{
  "method": "mae",
  "loss": "mse",
  "encoder_width": 192
}
Rows from block 2 of the encoder of a small masked image model, named by matrix and row number. Rows with one number within an expert belong to one neuron, the router's apart. Each number is 128 + 32 x the weight over its row's rms, rounded and kept within 0 to 255. All counts start at 0. Numbers have three digits each.
Before each expert's rows are labels from the 100 images, of 14976, where the router gives the expert most weight on average: "top examples" is what is common among them; "colour at peak" is the nearest of a few named colours to the mean colour under the peak. Only what is clearly more common there than usual is listed. The data: views of escape-time and Newton fractals.
# router: router (encoder.blocks.2.mlp.router.weight, 8x192, trained with AdamW), inputs 96-191
# up: expert up (encoder.blocks.2.mlp.up, 8x192x192), inputs 96-191
# down: expert down (encoder.blocks.2.mlp.down, 8x192x192, transposed), outputs 96-191

# expert 1
top examples: earthy; Newton basins of five roots
colour at peak: brown
router.1:097142138194152063092100101159082057145185135067116181139084137133083114108167133144193114175167098082155163169141121160093092097099106068121073122119132098176137148139122144091112189143099146078092110120126122140104087072097105141140092149037154137086139111126166154080075127051152095121
up.0:035073132188149113066100050117117128152167123128130185110156094128103075128077125130022128156128142098080128060128100100067128149138118101089167228104128128117135128128085128098177128128038128108128089156097147128104128084123128124172117135203129145069145056171089139128086128091128108129
down.0:144160155185144177128128100124128128110086134130093128128182128190117177216128128158128100128122128221128101124117107174111135129131140128128127106158197128136112115144128128128235110128135104172130090136128153110073120177129099149128147150148128128094128128128015128128108089128128132070
up.1:128128070064128225128128092128161122128128096138128128039091128154128128128223219175128128125095182109128128128090128143056128155128185128144123128128111184128139128128100160127128128128128170128128226160128128113155091128179109138156128123128163128128156128128128128046128098128128128179
down.1:128128073085128128191126128128128119128128128050128130128128128136128178108125128128128128128154000048255128112083141128128128164128128128128101128177128128128199128128097052128128128128157128100128137128094128189125096128128128128128128112200116151128113128133164128099128128128128128128
up.2:069128128031159128203107128128128055108150128098128128128128128128104128100122130131128161182128128128152128184128128128128128109070143137128128128232143148128140163128163128128128128128128081128098128128076128128144128121128141189128162121173193101107077035128128128175128078128128215100
down.2:145133128157128149216178128128128128117128107128069128174128121123128147128128128128104096128128092164128128134149127128128128128128128120096137128067128133128152161128145163141112048184069128128094051128128128128203128128128072128185128185078128128126128138128138117128149129121128128128
up.3:149131128008147128128069044128128148157128128128148128128128185128124124108128128124091128128128128132128156128022128133128156128128128139128081128067108128128153183160128128127090128128091147133141141102116128128101153053128109113149128137069136154173119089128130079128106128226128128153
down.3:145128139155200255135091094070132157177126153150128199146128128131128165131201160136128128128097134173079151135133137128166132153162116101128186128128128210113128052106138141128069128116125128068076125099128162128176109172128058128130143128124104187120128111133128124143085128139143176098
up.4:130128152221128070122130069128056128128137133128032133128124128137141118128128128128128128065130128039113123165162161128128128128128128130128160131146106108224159084167123184190151100131128128130136128128119127130106145130135131128135195122119128135128128178128131152128128128145113073128
down.4:124090133128128128070021159128128128130128128054134138133128093128128128120128122131128121115098151128082128060128108128147110073132142128128128151128164069142073130129101170103117176128154097070234103128128128128138128101128128160128128099095087163168128171128140172110152083012113157131
up.5:097128128128128064149227148147071120092128128128162128128128128128162128160092109128128128124213085128118128128092177159128128128128078128141199163128110128086120128128128149142171128120096074135196128079140152181128116121164130128090128128128160128097128115162181160128128127128128204078
down.5:111135070128128154114128128189128128128149128128128146128135128050128128128128157125254128180128128200128128052128128090128128139118128128128126128131154128118134127147045155053128128092140132175185128128128128078128164128128203080125085128128128128095077128155128128136128128128128200128
up.6:202160120093120103146128133118123079184127128153128153098215103114162128128136128070128128128128061171128128134109128128128128128164132128131173128128128128081159183128099128051195128128090103128206128138128128126109128128128128128097128128128151102075090180086137152128128128142050120024
down.6:168128128100128128111128128134029128097128128128124115128118128137115166164157032128102107168232167178128128162194128141060099143149128128154108214128181215172128128122128151119128097128070174177128128084160128152128138128127170122147131128128128128128157116128097088199144138140128128128
up.7:158128128123128108121119066116128128128128128128128128255137160204201128128128136128128162126128128023128128128128128110128128146128076128128173128128128128216128105128128128128128128159158100112100128128134052098128128128128079128148128128128128162128128128128128128128131128000128128128
down.7:179163128128142128030128092128228128201128128128128128128128102128128128244128176128128175128128128128128128128128130219128128128128128128248128255167128128061130128128128115123128044128128104128128128128128128117124100213128128128128128128128128081128128128128116128128128128128128128079
up.8:138136128115128124143176090182179128128141128128060174112144083078128143128121128128044128128128164120121128168072128128164094149138128128125098128128097177140128071178104106128167115040128057144056103128128092128201128128067128153106146126128128100128152040153128171128128192142081128102
down.8:142128134167072053168128135157165122136114148128211128072128128062117222128144053128115050073079128213128092127035082176127185117174100128145128068128192143118113128126139070085073122163186128105176183155126128128128128149185128086052128128134214166185128192089128151128171128128125124097
up.9:128128128227128144128128128128171128128128104128128128197128128128128194128128128128128119128128128128209128167128049034128128128127128128128128128128141161052128128128117128128128128130157128128128128128122128128174149128128144128128128128128128128128096128128128128152128128140128123128
down.9:186128128128128168128128128128128128150128128128128128128128127103128128128137128128128047128150128128255154128018128156128029128132039128128072194134128128165093128058114128100128128128128086173128128128128121128104088190128128128128128128128128128063128128128128108128090060128128135030
up.10:141128172128128154032128107125128132162199127069128036125163128120000127089120063092207128133128094175128147101118128128122141152128128173140137173175128153121161168128059119125134004128128128144128163128109128091090186096135124162128177128149114128113153112128128128128081132155140140121
down.10:131128169100094128188128128102128166128146128148111151124128128128107158119128123142020119143136120128146140157111205164134201074250081094138131149118136180117056156128151129153011128080114156110128127128128124152119128128128025092116158174128117081141098211083032128137128128114116132213
up.11:128112128117128092128128128101128128133128128128120128112127128125128128128128109128128140014189128128143149128128032155128128128128128185153166128045131173137066219128128087158133117128128114128128128125119128128091106128023128128128255113128137128125084128128075128128087188212092128145
down.11:063123164128128128143079128128128128128128128128128128128166128128177188128128128128128128128144128114128180159045128128122128141204082128128128130136128128153128128128128128137002128055138177128132141109128128128128128133128128128142090128128128130128141122182128093128128128120128090128
up.12:093102128132128128128128107150066093070134126127095180128099158129093142128111128141128105128146149081128128128099130128128128128076128128128112128128128128115091154112175176128128128170132128128128092128124201149130183115092121128080021120128194128107181112161150128161119090131128125161
down.12:151128128128128077128128128128082095128094134093108124128128084156118073166128227110159128075128104128059128128128128108142128128166128128128173174128128128128173162128129128217128128168154053128165037180128128167128128128145128123128101076076117101084128186128109128136128158128147130000
up.13:096149128128141142119169009128128121163128128128128187100169082128118130128101128128128128122124152128000124105140125153135128128097128131119128128177117159154118118135127128128131128128128128138103154128121128144128133031109128111102108126146066079128117128128115119155128128083128096093
down.13:119143128128128142156169128095128128128092115084121094128128128121090103141128100198128139125095128148128128128121152106118159157149168128128128151128124161080080128128108065134128128166141128128198128071128128111150176102128128175156128128159128139156131209126138148128122156128165045124
up.14:065128133072128121128128128128128182128128128128178183128128128128128128128128164128128128128200128128138128128137128088128043169128128128128128128101128128108140128128128128095128128175128116116107128131128133128128080149128183128201128099089194128038128203128117128128128128084143128255
down.14:128040111122124061134128128128128119128128128147088128128107221128128128179128128128128122128128128071128128128128128128154128133128128128128196128255100128128194128096116128128128128128174128101128128128121128128128128128128128128128128097128073195128144128128128172056128173128128128000
up.15:134194128145128128128128125128128128199128128128128128147128128128066128128116128118128128128128128202128128128067106128104100128128128128128000128203128095128111128082128110128128128128128058128128127128128112154128128128128166088112128134128128128113128065128103128028128128128128128128
down.15:128099128152128128128128021128215128062128054155128103131125128128128189128128128128128153128097067135128128236000093128128128128049128128128162128128128180142128146128128111128128128128128128128123128128121128128128128128128128128151133127128141128128128198128128128128128114128128128165

# expert 6
top examples: earthy; Newton basins of five roots; sine Julia set
colour at peak: brown
router.6:105129135187152087083111107142128083133180141079119184128101106149102140123168135153169157175215127129163163183132119166095113123110123070118130151128139117061148149149127124117159164103112054108118112126151123129136108129115111196137148140073149149112136172107171157047074132098195107133
up.0:133128092086150135128108191128128128128128128128128078128046128122128128107128128194128140129104043128128128210128128128121128085128188128064100128128116150128152141023128061127143145034133128128128128125240128121149148143128143164070128128128128120207135126069161162156105130150128128128
down.0:128128128128000093128128213174128081128128123136128117158096149128128093062128038122128146128121000128128189052128128118127128169189116133128142143131128128128141128128180109128170093163118128128116111086111128128128090128056128128128185138153144128146128128128052128128168176128072127087
up.1:128145115128205048122128115113042156132128130100099160149128128150113097136128221127127128128157126128117129128194094078147225108128081120128128128139068133052060128140113096215091143128136128128128128164070116115128127128130128154128141128128145007128115128071128119184108108071128089128
down.1:128159093208128128121100129125153137217128151128128128133109128128143079128188128114128128170144104139128128128128128182128113099128128045089128145140195128152095128128128131216074116135145175128128128128128073133080123128128128217128197128125107099173128190128128143128063087082128128128
up.2:009120075166156128220128128137128160126087128131159121192137154128062131080128143128188128066070121168128128128086211128128137197128128175128181062130134132196128128128128128114128128128128128119112128217134128128128128049073188128128103128171130128128131114128113109141081104128128120128
down.2:174121168121128128128127128098069128192128128158128128107128112151248080128128128128142177129191128106128128128056128065103137085123128089192141062143128128097128146040171135080128128129128128090142145128128128108176128112128095177128159128101128086128128197128128109156059128128128169128
up.3:091187255128128128128132128051128128128168128128183177179128187133128100128128167104197128126128128233118128128108128128128146025128130136037128128193128128108128128128114128102128128163128173128128073128127128128128147215128129128128128128121155097107124128188128101132128128063132169128
down.3:128104212118128105152141128137128128121094128128033128121149128128121158140128205067128068128128128142107152128128117200128125128128142128128072082128128140075165128128131130130128128154128094128128128128158133127103128128128128128128128130232117128128128128128128128128167058128128145152
up.4:111128128128126128128255135128056128218128128129128128133128128128128128128128128134128128128128134128128128128128128094209128128128128128128128133101128135128128128128128110128128148128128128133128119128128128128066172128128128197154128128142106138128130094108128153128128118128041128128
down.4:159082128128128108148128128128234128128075128128128126128128196128142128128161109212116158128165189128128255128128128128009101126174128128128093128128128147128128185128128128128128186121128128128128128128128187128196128128128161106128128128128124128128128188128128131128128119128128128067
up.5:135191090129120128128128128128128128056128128202162128128132074201128166128204128124128128128104128128128128133128128128115103228128128128128020128216128135128131144128128101226147128128082134128128128164128128163128128128179089169128128128126128152105123020128128128111128128112156128128
down.5:106080128128128128169128089128079128042128090120194128128128098128097128041115203138122156128145105128178128128096162136128128130128128078103128132128107128153157173179128128128130128128114166128128058151167120105128128121128159128128177128128128229128067158169128130128113128128184128128
up.6:123130128113106128060064145128133050131134101131128142139103118128128108119125123173128114170084128122117123136120077115149091128054128131128139018117146128079105126128121045147088128128128113128170128128128128133174119104084124165128128133084128000164193134122073128107102164128128128122
down.6:128124175080131128145161095128150128155128173144128100111102091141188128105135128141128149150128006128128135047117128128021128141132183128128128098128129093192128150130128101128098056159068128129128128108128033128128114150204128128128191078128128211128129128142096067123173128128165096052
up.7:193128128147175128132128146144128107141153161040128128128120107104128079221080128121161128128128130181099126069135145128184172130110137128159162128165128139072126128129128108157128128136152140146123118128047090083100128107128106026130121128141124129128127128131128128128110155051143157164
down.7:068138192157142086193128150128160101128143146128095128088128128128097134162156128101128136179128041112064146134113128129164120126128072128128104128159118102140128128025126107134168128147154065128128127156109132208128128128198128128128101128133117171077046128212174128128115128154128128117
up.8:128128128128044128128128128128128128128153137037128128129128163128086172128128153128044116176121078128156128128128064125128119128049128108128128229103136038071128128194128128128089089128065128209119128128120128128128114128128128128148153128128128128128120210091090128058163128128128128128
down.8:128074128155145128128128044128128117128130139128152128128140202146105147128144128128128128101128128128128128143148128128094084103128093128109192128128128128209128128112128166164128106103119119141128128128146128143128114209101128128128128128128104128060128128128128122096204128227128106128
up.9:128128128110128154107127110096184128128130128042110098199079139095101132197128128112128128210161052095129134141219087124128128128128128159075106215205137128160045109128128159119128085093149074150131142135141100078071128147096184128128104166121182128128109196144139081161136135168096108097
down.9:091128142128157090151109128128143202062128128136080122111128131166128128128060133111080090128140223132128225112103132113116070145087117128128161128109128128144151109116128133117098128205178128132128184128114140073123098141137107128128141054085128131108162158128128143128156078120128105072
up.10:128158128128076128032128098071172173138091140128128128184128105128152128128128162082158080128105157156128127128099197128143125146181132128128128168128128102128128128101047154174158128128128095147114128128162128166131088128084110128167107111153128204062166128128128128192182140128128128128
down.10:143128128123128128128128128128128128103120144131128143186128136056128196128089128161128128127115140162088150128128101149113128112125140160163151146128128185149128128128099153128098117128048249189128128128142128128096128163128141146128121127128003145143125166128128085082128128128164128128
up.11:092152128128128091095128128128128116128128128088128128216081128128130128105151202128128141128154128094128045194037128110128128128115138128128116128154130178128103124084128177165090128131128130128128128128128100112100128072128128128128128121191114081128186128136024132128142128127120128128
down.11:128128128201128128079128076128128128166128128128118153128128128128128128108128125128128128134246087204128172128127069166128128149128128137035128148132128128175128128152175109087128128128128111159118128166111128139128192208128197128128128128094170169128082128128128148128172111128141128022
up.12:032128146133118059067118128101134128128115100128128180159128086132120158057143136128131128173160128128135049151168202117178128128130095131118128128128180125128179128101128128193146128120086128128128099128068009119128128223128128128145128065128128128158128114128128141147128192085128115128
down.12:176128128170128128105102128156102137128128139128129218128148094134119128149147161128128126128103088127129128116128137000090186111089128130128080128128075167123089156128093139205128128163128128128128128131107129138158094067123170103128112128128162129116115128149165127128093128166128128037
up.13:128136128128084128110102093105128128121098138150128182115074109142099128128128183128128128128128187136128128128163143128128124212148128062128051169160128128164000128114128082128128141131128156128120171128128156128128117209164186116128138128157148128128128128128099169128128133157128162078
down.13:209065128190128128128128152128167128128136128128142139128128128128140128128166128128128122128128128053209128128088104128159128095118068119139128091128128117102128128128128147204175077128127128143128128120132109128155128153069128099167092192096128201128114128098121128128128128066124128128
up.14:137128123130128128155128092119128128128128128128128128156071128128128128134128128128081128128128128084156117236124128083124191234128128128128048128127162128030128106128001128000139158128128128138128162137128128128128128167128128096128127128224128128128133128128128126050128108145128082070
down.14:128224128188173128128128128000128128128128128128128111128165128128128176200042128128128128128088128128128128137044128128128128128128128131128140195169169128135128128128128191133163128128128119128128128128133148128128128129128128128128128128130164128100146089128128128128128128207128128129
up.15:132128163128152044219128128123172128176096128182116078128128134072154128138131160128151128132110128141023128128133128110128151128128147128138128128059127120091128167165144128082157128128128128102094128138131128128128093097128229086128128065128128128128152128128128255075128128036128128130
down.15:109128138128140128148136174128128121128128128069128128195128128077093167113105128128128128137132108128091128129187157128110079128059122134128117126128128123095145128103128100126143127149222123177128128071068052102067100172128128194055086104146163128128128128155128178128128115128073128013

# expert 5
top examples: vivid
colour at peak: purple
router.5:127123142180166124054123179159124089144163142088126179138095100108122151112183157149167163173210098141198163164147136128106126122109088064115203158129152122065147168156118156105129146115120150100194111152163147105121106074116110149142069149079157165116136157123170163157112122044192101190
up.0:112135172156169125141128178106158128128128098128098151114143135129123143160160050128116128128128100130090128125128047082128109148128107128159095168128074128118126128133128128128128099128169128128128096128111194125088127152255083151128035128103100104128132171128124109145112093141141143162
down.0:117135128080125180128128128181141113088105128093128128202128161128057093128123113091086128122128128128128107128108200098153128128128128128085126074075128165150116128128196146097128129129174128121128129096071140128124097149215155061128128142191128226077081162128128151121145099155109138061
up.1:168125128128128122175128128128128081128143140128128128129117128106128128138183107122128112142128068131128128116128150115076128075118103128088116128179169130128118128112172112128170185138128133128125171100125128162128086123078220077128104128120152128117128075102132103120128088109125074128
down.1:128145122140128128128128128147165137141128174103128157127128132128112128081128128128119153128128094140137109128128128117155128113128151128149128128135128146084128128128111127178131128114123166128101129128128128124178107128031167128147063128146128196128128107108198185128128123196230145132
up.2:138128127136121081119128118235125040128153128129116202098086079110142096166110091128108145078138126128119139192128062085143161157128159128095102059128106128100119157135119128128007116128128107140146141128128128119128129128128165133093128160119124128130140128113128085097128128161142096115
down.2:128129128173128139128179152131128128128080120128074136127104128192176128111128128163100130142132128132131128109003182148097132127089144188071128191128054128154127128075128146138019219156141109182106134128141143128120091117128128116078128059128128128128128187096118173128088128089128128078
up.3:128073076217128128111219128192128128128128128080128128128097128128065076128021174128128128128128128128128128128128131112152098128128134128188133161137128128128128128183128138128128128128128099128128128128095128066128128128128128128128128128128128128128128112128128128128128128128128128128
down.3:097128176128128128128128128128128141128136128128125094144128128128047130128128128155107128128154128189128201128086142103128128128153004128128128005128128130163216128128157128128128128128128128101128145128115119128128128137128128201128167128000217006128128122156000128128128128128128128128
up.4:141131128128142128091044158128128108128133136128178216128177128197128128171128128128173175127126128137130128128080192149128114132123128142128102156128125082185147128107128128162123138128154145128128149128128129180175164153128028108128121090081128128169128123128040128122093058153086133128
down.4:115127076145067082128128137128081128128128128128160178082080128139127118192128128142192095128128128128095089128128172094128157090128137128134128126128128128128128098128128148120136128128095091097024075128128128096128215128128113128128057128179097094093154127090128128091082099111128119124
up.5:128092128128171102112114128139128221145141134160128128126128106128128128128116165128098107051094110196128128128130128128137183128101103145128122128128063119128102128128128128132128128128100109128167118123128133128128128113128128128128128123173165113128128199128126128128133128128103000180
down.5:128128128128043128091099128128128115241128128128103118128128065195182128128128115255124128179140140128128193128128128128128128230138119128118067154128128229128054128128128128081096128128128128128128148128128123128128128128140089145128109128174082087108211128128137128128108181128128128128
up.6:112128195183128202125124158126152149128144099128092128128130146104128103128098090119128156128119146021251128132128112123103128132094128150128128149128128077077128137146113191077143128141128128105123196128127128035128087128128130124128107128128125128179091128128133124152128149086087169128
down.6:128128143128117105128153126128128128128128128153128197196185126128128128143100130135128101119156128128124160128128065084113082128159105128142064051149128097097170128183128128128090128099128128119126193134128128193128090128128159186045136207128128128128115128187172109134128199128082040102
up.7:065128128168180128128128106128128128128189128128128128128130128128092158128128133069207078087103128100131128128128128155128172128159104117154107179128093119030128126128128128135128128165123113128128128128128128149095128194128139150128128128172128111130090128180127128144128128128128120153
down.7:215128128074057128069128165128128128138153128128080087128120128128128128063128128128184134184132098140128090107134168128128128181128199128128152134128128128182182170128075133128128128122128120118102101128105128114128114137105128128128128160128128128128232128172135128147188128177128141114
up.8:128128128128177128128097128128176128128128128128159154128138187157046145128072128128128128128128128105255128067095199128128128128128063128145044128107092232118108128128132128066128128142145062128128106056213128128128128128128128092039191128128128071162237128189128160099128128128104128128
down.8:128128128128128128128128129098128246128148067006128101128128083128128128066128128224128128128128021128128128128128128167128128134128128106092084151128128164128119128113085117128128128127128128128122234125118128128128147178128128128128128128118128128128143092128114128140128128220128128128
up.9:177128070184128136147128000128128024180128128162128128136152128128144077111128128128137128128128128065128128128027128128110116101128083151129128128142128107128021128128151088169180114191128101146112094128085210156128128188128128196112113139108159128128055122180128160128128128128119097128
down.9:128128063141105133127188137073128126128128128134144123067128132128126128128100199128111170128167128136128128076106096128069202143132128123128086128128133182112128128092128156255172128118128119160128128063166163125128169135018164113128053098128128183128128128128128128131175119128128073103
up.10:128141128128076128084101213128128128094115128104141022112136168151128128128128093115136129128120179168128098160121128120128174128128172128038146184128128039128118128143110119065128128105128128091128128199128176098128128124135152128128049149128128060126128074128128128105128128128133149128
down.10:139131130093128132124107084070128128128128128141149203098128129126089128160111139128128128110079096128180128038077151128224090166128099128128109093128128128198136127151037126134124110128122128128106128110128128131095114215230128150128208128110128147128128128152128096155128223128104118128
up.11:109128235128128118055186148128131128146133130144128128128128128178128099128128189082128094133128128214147126128142129138128128145069105128128125128133129128128128128128128096071144178128101062128162154128128140156128177151128144024128094129036171128152151128128128132128128126103148099128
down.11:183108092104076128128099128128128074128128128181128128128128176128035140128128104152154110059131168128128101105128093128146134148054089128157032128120128148128128128098128128115114128216128128144043128128128143128128042128128128128128128128128128128128089128128128130047128141128128110157
up.12:145184077128128099128128128188128128181128128157140128128128211128128128120128038130118128128124128174128128127177128109099141088128034128128134093103128069093128128128128105152128128128128143128177189128093124128152139128156143161128128159053128124128128114128177101130128125128128128128
down.12:128128152000128128128235129084128128128119128128128128153128128128128128128128145085062133090017129128126120129187128154128128136110128128128108116128128140112177086128128128120128128128128128128113177180107128117128085153095115116128128128100124128128129128068207166132074128128128128078
up.13:165133049124171132129071000058128128126154128119128128032128032144128157083128172128116149128163147108085175115127131094128157077128128128128128128133159197128094128135128128128128128088128048114073128128132128128132116137128128178078101128128109117128128112157159128111077155210128128178
down.13:128128128174151106119159089101081137128234128130097117092124128128105118128110178175128165128128128128116133128182111145121118176032128120188128098128128128128091079128106110128038148082128128128128121165128132093128128133106128197128128191168128128123128153128128128128128128128125073234
up.14:077104128128128070128146128128124128152128127163128128128128112128085150128128148162130135128081128092128103101122128128128148128128128131128134193160128128085168087168128128128128151128142128128090005147128128128128103128091128128128128130164128128128128164128016133128128172128070144128
down.14:128159128128066163126119112103128128128037102128128128128128128128103128106128172128180109144128147232091162128037128159128128128128105128128157189128128128128187166128068128132128122128231108128129128128128128210128128155097152128150128136128128062132128070128058111128106128128065080128
up.15:136128128143088119155143097201127128177153128111094145107128188093100128185146076128138081128128169105046123181128128164128110128079128128128141128120128135128159141128128128128128056128128032117128001128157151101086164199074128128105128154131128128098128128178142128080089103192114128099
down.15:128128128111137147153075128128128121163128151079071128057105128140204051202146040138123167128128128128128128075128114135114128137128128112096150128150128128128070128130128128127128128152126134201128048128128128118151104136106111195106128128085128078128128128128095171128219128162211121128

# expert 4
top examples: grey; Mandelbrot set; pastel
colour at peak: grey
router.4:133142141171159057068099086170092087115198126099104177101068104148120114090156139152136099151053104074172164141144100168076104119096066082159145146142148089168127160142152174089150166138074120094164101124165131090102100119129120067159095148066122174081083113101161166192099141052169127074
up.0:128128185128128136103141128101128128120133131129176184128063127139085142153118132128135120110099145006181128120128123128165128128133156139127052150119084128128128128128182128128181093140171113075128128128079128065128078109155157128128069128128128109128113128140114156107087179120128104163
down.0:149136092205077128086128128089128128130169120128120135128173147192139126127114099128130128128128158131128126095128128115093069119128191128140128092128109075078128095154128176128128085109165156085114128159135107146165128094128128229090128128128087128078080073128128132134083128133149101082
up.1:128128091128128128115128128128128147120128128130128182148141098148128128124079158100123204128128128104128128113128096101102128128128128119156098128151115128126108129128128185128102078030232094128116148103128128101128117095170123128106120128180128101041143152128217154128128131131175128133
down.1:128103128137123061128227131128203167128127190128145068128128128128128151128100128128193125073128148187087158128128094135195128128123128096212128107139136125128142140109128128179103128127170170128089128079172051128128131193140121128111128128105103081188128116147182128128128097136128128071
up.2:128119046123071128113128128162141064193194124168103178100105128092148140128128124113130191149128132146128107128128128027103128169128128114169146184128165128141128128101071141189128145138128071088081104104128128118201101128059128138129128134062136128096080142128117128128128155103099095109
down.2:198132128079041128117128128128070128171119053128128128140109173128169134128081128154187083128079128128105163255128085128143123191128128175190151128128128151128193128124139132090128098045128084124069128152177128128009142195075128128126110149117165122209124144175148054097167104192075128128
up.3:129111128133187159128110128105153128177128128128127128219128099151136128191128128137128128058136124128128098055128000103128135125128128150128128121077119167117128099088087136193128171128119036134066149068128190128128090148112128108137128107131118200157124123142128128074120104196128128138
down.3:129202128139128128104197128128093185128114220182128128117120128128034120128123094127135128094128128128134128059089128089163079123128140238128061128084128128148128128128126146197128145128109080128189080057129065128128128128145123121128128128115072161177104048128128179135163158128128157128
up.4:128163128163077056063138121065123128196128133128087128128123118128135128106128143142128082126099060128128134124128125096123128128128128165128128149128128101162128153124120103099172200059109110128142128118202087128163128128128162125148093137128135121179152234121140063128139128128136128130
down.4:128137160128110128133128207148147117128066128119179050128128134096128116120128128128091128123124126128120078132097014128128137128129128128113128128137128044125119111140193128128096127128078128111128102104158122128167107214128128210128141128164170115128128128128128134085155182155135144164
up.5:128128112128168175140128160098128112128128128041128128229236128128128128128128128146191128128128128128128128128212157157126134113120128137128066128128128204033164104128043128128204163128074137158132120128128128129128128057079128140101076128128128116140113128128128146171090128128128125050
down.5:128128114219083131128128113093128128214100117147128128140128151128148184111163128219097128173140128128097066144097128040061128064131128229173129128088119128126128128128132128129096128132120067128128128128128052149128132128128128150141128115134169128128146171128078128128117122128150128128
up.6:173128128128128100128128128101213128128128128128129128128128177128128128144061128128042128128128128107190128128128128157128128147128161128166159069127128128128128128132128128128128139187131128128128164205129128128163128255128128198128128128117059128115128128160128150128059110128128023128
down.6:107156128128128128128255179128128124033128128128201128031140177128054095128128128115128181101128128111197128128128128089128128128128128128128155109172128119128128128128128128128158128128128128050137128128131128128128128123071174122128128172135128204025100237191128128031128144118128103119
up.7:128128128255128128128128128128128128128108135092046136128128128128128128128128249128128156128128128128128128128195128128128128128128128128128125128165128128128000101128130128128128128128128154121138136128128197128128128123090128117128128067128163128128128128135128128128128128128181128120
down.7:128063236128128178057128152128147128128156128128233128147150128128126098124187128106098135131128128138128128064128128107128128128177128128128075128128128128140128128121128128128128128128128128154128128128177128128128128128097122040128128112128128092023110087012128128128128128057128128128
up.8:133128186131140113128098077128128108104121159176114134128142128148138128128187128128079069042129146075124112128067128115128129099181126123121111148125128115116046128107059128128250132128170099113128162128129138128136096116128128176121141132128079124160128098105141128128116201088128128085
down.8:128128092128090128083214134128128128163199128092037128108128128128083126128101132128150166131128135100128127128128134154128128128096110160239084128128128128188167114105128153128128128128078122128128128076128198128109077110151102128128096125128055128128128089128128128154137128255144128128
up.9:082066129130128128146117128128115210200128128128059086128128226128150053131144162128128128128128128128132128214126142135189124136128128128096185128040205098128128128128128128168145128128128094128128128128124128117128128072157128157128128207128128122128128149128128128254128128128126128128
down.9:102128158128128052162189147128080128227128123128128128103128116128209119128036128128128128128128128129128128162136128056179065128106128081128128128126191128128180120128145128129128128128128128102196128169200128147128128128128128128242175088133142128081128128181128128128128100128128128114
up.10:128096133128152128120128128128128128128128128129122177128181177071128128128128128128128128122128172090128128128128154089128144129128128128128115128128128128128212128128128128189128128128146128131128128128075128128128128128051110128128168128113119128135128128128128128128128128128138128128
down.10:128128128128127128128128080053212128128128120128128128128128128121128128128128119128128128128128128128128128194128128044128128128062128128128128128118128205199128128128128128128128086128145128128125017128128128197129176128128117059121045018255127128130107128128128128180128128128128128153
up.11:130139128128128128084128064128128164128128152128116128128168172106128138134128213111098107128128138143128222072128166128085101119179100124128128163095110134166079106128159128183128103009109128133164151128128151128128086120128147128107128153128161128128128128128128217128128175119128063128
down.11:165128175165128000071153120149194066083147128100128191128046116163143155128137128128128136110070098115150080128128128128143128137154169129128162128181128120093128095128128128122126154128152128128128128128077128109128128128128128073128128128198128091164128091128051116128151204164128128098
up.12:046160128094170144128121128168128128128128128139204143163128128073131128067105128128128095106070099193000158128175069135128128128128128128128128000128152088128146128128132128080137128128115128148128112162144135137128127128128128118072128128115128128128128174108128112185156163128134128042
down.12:128128154103083128113128158128137128150113128145146128154180102182156128128085107128176078128112040156200105128159128146128133091128108128046159130128128128128128127128030128053128128128107180139172104079086128128088128128075128113128128128128114128121128128153128072131128171134148000128
up.13:128128128195128147128147054058128128131128126128128182153128113128051110085126128128093128088089115168191135134073128126074164128128129128128081128127100112107128124081255169128137128128128109128128128122092126133172128061128128103128029046093089143120128112128112157128128131127128128080
down.13:091128128128102128128178138128135128128101129095081128151094167083113121208169160128128168128075128095130128114190060163162128128128197150128166143157092128128249128128128139168148128099104128128110115102106128182128121137128182083128099106135061052128132128128173095088080128128119144128
up.14:128159065141128106053094128128176164128182128128128106126080128128157128128128218128184128189128054128153161176110123206162135128177087123064183160128128113140125163118128128128128128128128128128123128128118039162072141134027141128141128160128128190103112067171128128128128115147096128128
down.14:190128128128128134128121189162069128128128106218128128128075087112123182099128160146128097194128128085095128112178167128128006136128128128185128197141128128128128128128143128046128128125084146128063128123128120043128128128096142068128128151202177114128100090154063128128128128106128187086
up.15:128128128128128117128184128128052067188128128128128128128209128118128128128128128128128128128217128128039128128128128110128128128128128128128129128128128128128157128128154128164240128128128128128128128128128128057128128000128128128096128128111128128128022128153128062128128128128119128104
down.15:128128152128128128128128128172128114184016128128123128122096128030159128128128123128128201128112109104128128128128128110128128128128128128128128128128128140223128128128120128128128128128128128128128127128128128128128128128128128128112128128171128154128128189128128159128128000128128128104